A small image classifier, trained from scratch.
Model: arch pvt, norm layernorm, activation squared_relu, patch size [4, 4], depths [4, 4, 4], widths [96, 192, 384].
Rows from block 5 of a small image classifier, named by matrix and row number. Rows with one number belong to one neuron. Each number is 50 + 12 x the weight over its row's rms, rounded and kept within 0 to 99. All counts start at 0.
After each neuron's rows are labels from the 100 images, of 14848, where the neuron reaches its highest value: "patch colour" is the nearest of a few named colours to the mean colour under the peak. Only what is clearly more common there than usual is listed. The data: simulated grey scan slices of phantoms with and without marks. In brackets: how many of the 100.
# fc1: MLP up (model.blocks.5.mlp.fc1.weight, 768x192), inputs 0-95
# fc2: MLP down (model.blocks.5.mlp.fc2.weight, 192x768, transposed), outputs 0-95

fc1.606:32 38 54 55 69 54 52 74 37 35 65 56 69 31 39 48 70 40 47 40 37 56 57 56 49 44 53 71 30 42 46 54 44 50 71 43 69 33 47 36 36 42 33 37 48 52 52 51 52 53 55 54 58 57 36 41 67 38 67 56 57 66 47 62 55 76 48 36 62 44 51 65 52 55 31 62 53 63 46 62 73 46 57 43 63 54 54 41 37 49 49 26 45 38 65 59
fc2.606:49 52 76 40 57 51 45 38 44 52 42 48 43 28 47 57 52 41 36 47 37 49 45 63 51 48 57 59 51 32 70 42 41 40 57 45 54 60 54 75 59 70 53 62 49 42 47 43 78 47 52 30 40 45 41 43 35 56 40 35 51 71 21 38 30 36 63 34 39 57 50 50 52 36 47 44 39 40 54 50 58 62 63 63 54 29 62 34 64 50 56 65 49 51 41 63
patch colour: white (42)

fc1.644:40 55 61 63 41 52 42 59 54 59 49 64 38 83 51 30 59 64 39 59 40 52 58 48 33 52 48 42 32 41 38 64 37 55 56 55 58 26 31 40 54 45 61 52 48 39 44 22 61 58 38 74 55 66 47 66 52 48 44 39 67 52 64 62 43 41 47 58 41 40 72 39 64 48 58 41 49 57 15 63 50 40 57 57 39 52 51 26 74 44 62 59 70 45 60 50
fc2.644:61 59 42 46 63 50 56 44 68 47 42 67 54 65 29 53 54 60 45 76 45 39 32 40 54 66 58 42 32 58 48 67 38 53 40 25 49 70 43 52 78 25 57 50 40 44 62 37 30 47 36 41 57 26 30 45 42 53 38 35 52 40 42 36 35 49 35 47 47 54 50 52 36 73 42 34 25 56 60 48 61 50 68 53 37 60 40 57 43 41 58 46 61 56 37 43
patch colour: black (97)

fc1.618:27 64 60 47 51 53 55 43 40 48 33 41 69 45 50 63 71 68 40 44 60 38 64 73 38 65 27 49 50 69 46 46 51 66 55 49 48 64 38 54 50 50 64 41 67 36 45 46 37 33 58 44 45 44 28 41 48 51 51 47 53 36 55 65 66 90 43 48 49 43 39 44 70 58 48 65 48 29 53 51 39 49 29 46 53 58 73 48 46 65 50 79 48 40 44 29
fc2.618:69 32 46 40 51 44 58 64 39 41 50 50 40 65 19 58 60 57 54 61 32 50 48 43 50 55 61 90 51 76 60 27 26 68 62 53 66 37 40 49 59 45 41 49 55 40 53 36 49 73 49 46 44 48 76 51 63 34 56 50 61 62 47 61 43 28 58 42 55 42 50 48 23 54 48 50 48 56 36 67 36 46 51 41 70 22 42 66 36 45 24 50 76 26 53 55
patch colour: grey (89)

fc1.523:48 53 57 47 57 31 47 77 47 48 61 61 69 33 41 50 45 54 73 57 29 50 57 49 39 34 37 67 59 54 39 55 50 50 57 47 43 50 39 56 46 51 32 74 53 71 51 51 51 45 58 59 22 70 28 52 55 44 61 46 53 45 30 32 53 67 54 34 70 40 30 44 32 64 30 43 43 44 38 55 46 24 91 14 33 50 59 42 52 75 55 54 65 52 50 42
fc2.523:31 63 50 47 45 72 57 57 60 55 52 71 74 59 75 45 60 45 48 40 34 42 62 35 44 53 65 21 72 41 56 50 51 56 60 55 61 32 31 74 49 51 38 63 62 33 52 29 60 46 61 63 51 55 43 40 28 62 48 47 56 33 36 53 47 45 60 70 57 41 60 43 49 44 36 37 37 40 39 65 31 48 40 51 58 36 53 54 41 59 52 62 48 70 48 57
patch colour: white (53)

fc1.672:52 57 73 67 67 40 45 50 31 52 37 59 41 42 24 57 65 42 49 56 33 48 65 30 68 45 50 61 63 34 52 40 38 38 47 44 42 43 36 66 39 25 51 44 74 43 42 61 72 54 34 50 48 56 64 53 40 37 45 46 43 46 40 46 57 44 70 41 57 31 29 56 33 57 67 55 56 47 42 48 55 36 65 34 47 47 39 48 37 69 47 39 40 33 59 50
fc2.672:62 77 49 41 70 41 18 44 55 55 49 29 63 33 52 34 46 58 43 51 61 49 64 55 66 62 51 48 49 33 78 41 54 61 46 41 46 56 55 54 70 55 37 82 50 20 41 50 46 42 60 66 61 54 49 48 57 25 55 49 35 17 56 44 48 27 26 47 55 57 64 38 45 46 62 46 72 40 51 45 58 46 49 58 57 41 52 47 46 39 57 74 53 62 67 38
patch colour: white (38)

fc1.643:61 68 62 41 51 53 57 47 50 50 60 35 20 28 61 41 49 37 79 63 28 50 51 46 44 15 21 74 39 52 54 58 50 45 42 47 40 70 57 72 41 43 38 61 58 43 43 54 61 47 42 63 24 44 57 58 57 43 37 54 23 37 52 18 41 67 43 36 58 55 58 44 37 50 65 69 61 56 35 27 41 44 62 44 57 58 55 33 46 42 57 73 70 47 50 34
fc2.643:67 87 65 48 59 57 52 45 43 51 57 34 41 48 47 45 42 52 41 47 57 31 30 58 55 33 40 33 60 49 75 55 40 54 58 54 68 54 38 46 53 66 34 62 52 26 50 31 45 62 60 56 27 27 77 53 56 49 60 44 55 45 30 50 52 50 48 59 52 43 63 37 63 50 39 41 50 28 38 44 46 31 55 38 68 37 67 30 44 64 52 54 55 72 26 48
patch colour: white (31)

fc1.671:43 58 50 60 43 53 32 57 45 46 48 53 56 77 47 22 58 56 68 77 54 60 32 45 51 60 32 64 29 39 52 42 59 52 56 59 39 37 50 38 71 49 36 50 44 55 47 64 52 41 51 28 47 36 56 55 49 64 63 63 62 27 39 60 58 46 62 77 39 24 45 65 52 49 39 41 31 86 39 47 43 31 55 64 44 49 75 59 63 61 43 37 40 71 57 60
fc2.671:52 72 59 49 50 51 65 47 45 40 60 46 26 52 54 46 43 59 37 38 56 32 43 52 29 43 46 36 66 58 84 78 70 60 50 38 34 70 64 53 83 54 54 48 72 56 75 59 44 51 55 49 75 53 59 37 57 57 58 36 30 34 44 39 37 55 37 36 57 69 58 64 53 48 45 55 48 56 42 44 39 37 37 53 62 35 31 36 48 50 64 55 45 57 49 63
patch colour: grey (77)